config = dict(
    arch='vgg',
    color_jitter=0.4,
    norm='batchnorm',
    kernel_size=3,
    steps=4900,
    epochs=2.1,
    final_lr_fraction=0.01,
)
Rows from block 11 of a small self-supervised image encoder, named by matrix and row number. Each number is 128 + 24 x the weight over its row's rms, rounded and kept within 0 to 255. All counts start at 0. Numbers have three digits each.
After each channel's rows are labels from the 100 images, of 14976, where the channel reaches its highest value: "responds to" is what is common among them; "colour at peak" is the nearest of a few named colours to the mean colour under the peak. Only what is clearly more common there than usual is listed. The data: numbers of one to four digits printed on busy colour backdrops.
# conv: 3x3 conv (model.blocks.11.conv.weight, 288x160x3x3, each kernel summed), inputs 54-107

conv.226:120144115089141141123137169124121139120081144114124160093144116107148119130136056112134107107132115104115109148125113161108077112133112120129138104135085095133100
responds to: length: four; white ink; the digit 3
colour at peak: brown

conv.225:135112148110145102083086093131099123113092108142136155115114128160155139084139111152131149123126110112123146122129101109119095130130134145116133105123065128129108
responds to: length: one; on a plate; white ink; pink ink
colour at peak: black

conv.127:125130126142111143156096139111173123133134107104102090153130114105059137126078136094102127111129144167124126095140112100131134115127142145152103114154146106128148
responds to: length: one; white ink
colour at peak: black

conv.20:120105177117128160118127075116143168102156078139086110127136103113134156142129134115133107127124134153143157104149138105133153138155157132095117166132150124171111
responds to: on a plate; length: four; pink ink
colour at peak: black

conv.160:176135102140103119133135124182171132149121148153122139176142141136155110080118147132146141145118103099144144142122103135146117157149166097167109100101096141154181
responds to: on a plate; white ink
colour at peak: black

conv.243:124107120145111134093095115130124090113140107091111116127094104130129129115101129114109140113106119103091153076117152109129110123112100131103129131142129142098115
responds to: yellow ink
colour at peak: brown; black

conv.147:101120135157132136183078105079165085160143081085129102141115158140113128120128154110071102107112125179146146079157132082092120120116112146152141112146168107114142
responds to: black ink; last digit: 6; white ink
colour at peak: white

conv.187:157084068153123124109099117152131077114142143094130155099120098135136060086128131122088141100105111146103139129123117152128122101093072116140133121104129138053132
responds to: bold; white ink; pink ink
colour at peak: black

conv.8:140096133126104134099081110141104125121140091117145110101153099127174122101101116114113115115089136148104147075124153132139149103121108133125124125129151141118092
responds to: length: three; white ink
colour at peak: brown

conv.59:104110140113150117114110093105100112123110107148127160124094129179166136124129118178131146121152106155116140126124090105107068130137126161131153141152096129129094
responds to: length: one; white ink
colour at peak: black

conv.174:118121153068103151153130111105158136128103103100112110128170120095116130142114080091133067116121131113131126099102142139110100114125143103122113135127111093140122
responds to: length: four; on a plate; the digit 6; white ink
colour at peak: black

conv.122:141097154085120072098128120142087172077152101174133114100134107139158104108159136149134127124091131160142150096128139104155149126137144127094143129138172145143110
responds to: first digit: 9; black ink
colour at peak: grey

conv.85:124119084157088093155129090119153090143149117134122105138066121135121075118113145119108135116154108167115089132143136087099127127089099100139148142092171129103136
responds to: the digit 7; length: four; black ink
colour at peak: pink

conv.157:104136136114151145072133102131100111141117114129135140122091123136159123119149124128130114140097082156106144126095139113120103132130118056114112149049120120121128
responds to: the digit 0; white ink
colour at peak: black

conv.81:127113163066128115116119118134111131119137119158146127133103124162122127117101159158152138145108134101104165112084153112101137144158136184116135140196154149120149
responds to: on a plate; length: four; the digit 6
colour at peak: black

conv.30:141143130111106105116141139118149129125128113143121130148079118118114121126124132113130125117112111123111113099126139069116112135130137124099116128144142115135146
responds to: length: one; black ink
colour at peak: grey

conv.198:137109132133120143120134122141148112121182133129136123126130110117120098160124152144135122129158101166133141130099178140135146097105122071125131156067178164106145
responds to: the digit 0; black ink; length: four; the digit 6
colour at peak: grey

conv.73:147123108116124132164121136133145131121116162131106130141178116116062142100105128145142121139140152116120145147096122157130117114134164149151111071160108128143153
responds to: length: three; white ink; last digit: 6; black ink
colour at peak: black

conv.211:101096126143147132086101116108125110102132106086099129099099078095112109108126106100119115094087101141101121100120138111108101101116110133090131123145111115116091
responds to: white ink; pink ink
colour at peak: black

conv.40:133110117125108133099148153145154144111101143127130136132135125089129123099091099117153108122123146066130122135136140128154108099125143111105067081128089110143150
responds to: pink ink; white ink
colour at peak: brown

conv.224:141119108133094114114097119151080090105139124120111130107107084120120104124084144151117148133105107130069134149121110148147130125123104159151158099175134160082130
responds to: first digit: 6; last digit: 6; black ink
colour at peak: grey

conv.180:117115131161134139147094094102155114151152104060112110121150121146102108110142154082077127119110125193135128073149124131115140124133109117153124125117141098108148
responds to: white ink; length: one
colour at peak: black

conv.89:145120100169103132146120105151134141115152122146117125103160067139169092089117137128132145127111113170095139123162128135143136141136127057153144124040134144122127
responds to: white ink; pink ink
colour at peak: black

conv.76:108113123098128131133105148126090126101109132124126106091146106149083128134122130143108138114111155077076126132108121127121130104115109190127150098234117137110123
responds to: length: one
colour at peak: black

conv.208:128143128146128131125094081136147122147148080120113105145093082116171127079113155112122125125095095161111145086135143087130116141144133091137141101067128136139146
responds to: white ink
colour at peak: black

conv.245:130134144103133128106135182130074096094100146089148134114105142105106142144120095129085107103150106135123098172110135142100129123100088160088158145150129124071128
responds to: length: four; on a plate; bold; the digit 8
colour at peak: pink; white

conv.75:107093122104118163132132091104136118103141116124079123117125085120124135133110134129143103112125124158095134091123153113096124101117118151115113130141124142115138
responds to: the digit 9; white ink; pink ink
colour at peak: brown

conv.6:084147154121135147147127118077148103147103099104128109163113111117118180159087137118088118092147126122116112111136103096083138131125114147130135135140127121123146
responds to: bold; black ink; last digit: 9
colour at peak: grey

conv.131:113146132119116170133149113140162100148119125102122122127133155112146108156127089100129077153138134127144117166083124163124093121101129087101105159041140107140108
responds to: length: four; white ink
colour at peak: black

conv.275:090121140134119136115123119114128142138095082132131121117129125122169130116118079099136112135120125096123121083139119115139106137151128112117113115142103080139108
responds to: white ink; pink ink
colour at peak: black

conv.80:117139091119134141163163126108123090174130129111136114144125141146129124133104146130099145125130123109106109140111133109100129138108081133174128160132122126073160
responds to: bold; length: four; black ink; the digit 8
colour at peak: grey

conv.279:093188173118116134103149175094119113150108126135150112177101118121142176173089119106144141131148123111115113124128117112104091167130131146111131136131111120125110
responds to: bold; black ink
colour at peak: grey

conv.146:147095084119115086146109105128146109085143135121091129096118095124089075105152139123097108099109107179121107126120121116096141096102115087133149108090134120095140
responds to: length: two; black ink
colour at peak: pink; white

conv.262:154108140142091110111116142144126093104150129111141132125078165103099094143114139088118155083127131129147142129136173125115107115113121139086113152171170142114127
responds to: the digit 6; last digit: 6; last digit: 8; black ink
colour at peak: pink

conv.270:103104118127098116113113113090115116090153109110121095099093112088092106127119121110130104108129111191122107108135181093108138090073099101085144120070157134103103
responds to: the digit 0; length: four; the digit 6; black ink
colour at peak: grey

conv.192:148107161136139136121146131140158131107147139166134134157132119149132131122132151171151149123133098138151174110128166116120137119127160120112119132138137175153152
responds to: bold; black ink; length: two; the digit 6
colour at peak: grey

conv.261:104109151135133091115103126106103124080121113136138128133078151114118142105133119155149141129109094131151151092146165108130114124117146160059120118132115130134066
responds to: length: one; black ink
colour at peak: grey

conv.49:105170152143108148129145123102170147168134094139115103157134121097156159137109128076131083139137141160132094083129098091101124152156151112130109149107141083157122
responds to: bold; length: four; the digit 4; white ink
colour at peak: black

conv.113:088135127144131147167148131077151123127112133112138111101164151101094111127116102119127099105144143154161087137115141142097111079088127083112093135061130098139104
responds to: white ink
colour at peak: black

conv.7:129131149143115164100139112135169125146113117109133122154109148093146140150092092066125097129139148110133113134112122121140096135121135124103092154103138079152128
responds to: pink ink; white ink
colour at peak: black

conv.114:122096120152125151182115121106182109127140104111120104144138158134068135140109143123092112108160171163157159111146150094122130099109121155149107109151157110120153
responds to: length: one; black ink
colour at peak: white

conv.86:134117145154122160093146126124137100110144129118127138143107085109140116164091150146129117115165076130107154133124176142127130107109122073103110150071139165105161
responds to: bold; the digit 6; black ink; last digit: 6
colour at peak: grey

conv.167:110107123127130134120126124121146115140110085137149159141094163150155127145109102116132116114144144147150150151119090081114072132136135147134092170159136095144117
responds to: length: one; white ink
colour at peak: black

conv.106:169120108109105117139178112176163140119112150178114136173161125140156103123116133131147147139158113106124127136114102124135126160150157105126124153118120138152169
responds to: bold; length: four; black ink
colour at peak: grey

conv.18:117095118108126145106143078109162150097147110133115126132128090084123107140152119083147078122124107163112113112123121099099104128133140094056143140061149107149132
responds to: length: four; on a plate; the digit 8; white ink
colour at peak: brown

conv.63:122118126143125135152084146108148107116127103081110102136125110099080144127102132095098114098109137133118143070138138099123121108121124149135119098165140112126141
responds to: length: one; black ink
colour at peak: grey

conv.87:138119113123105109121129112146154114141156130146123113153111127142118080143137147137143128159133074151130119147072129135130123125115148054134131134077145140130136
responds to: the digit 0; black ink
colour at peak: grey

conv.107:135116120149116113129117124140139110125182131134126116137109105123126095119119162152131128142142096182126130143120163131130155112102123066137142126059163165108139
responds to: black ink; the digit 0
colour at peak: grey

conv.260:074105144127140150125130077105139100128128076131132133127105151135156156115105109146125095112120132134149154113108139091090094121136135119113085148118136111144112
responds to: length: one; white ink; pink ink
colour at peak: black

conv.151:112112133145129143087108126120140116114130099099105117120095093106119125141117115081122127121110127097099131087122127097131110118124114150095136132166112107114091
responds to: length: four
colour at peak: black

conv.133:107116153076101146137121112107149110131121106085136111121149143106099116128144091094121088113117116136137127111081140160092098093101119094126154125112110114105093
responds to: white ink; pink ink
colour at peak: black

conv.179:095143133145094116117105131102116126130129082131112090116091088120129123121106131101128122136110123126093110071143095073123126133133133144125142109161120107121092
responds to: black ink
colour at peak: white

conv.37:094174161113119138101146145113135130157135097114161098156102110087119147155113123086148126150122097119104118094118141111123115154138118114126154135125119117104124
responds to: length: four; the digit 6; black ink; white ink
colour at peak: black

conv.109:123125121158112078158145107123156133146115111150122120171135129147166105140114141122112133129162125117130100124161063099112146150134129096142142134107104127149132
responds to: bold; length: four; black ink; the digit 7
colour at peak: grey

conv.238:139097114133140120107161139140078113099104137152153161115130134175174119099124087138107150091142129168131148126146128120122074126105114096108107163109122114131110
responds to: white ink; length: one
colour at peak: black

conv.57:138122120066128178113139092132157131115105131110112132111170121088122132133131080108128092103108130100118137120088132158119099115132121126120114130137088117145126
responds to: white ink
colour at peak: black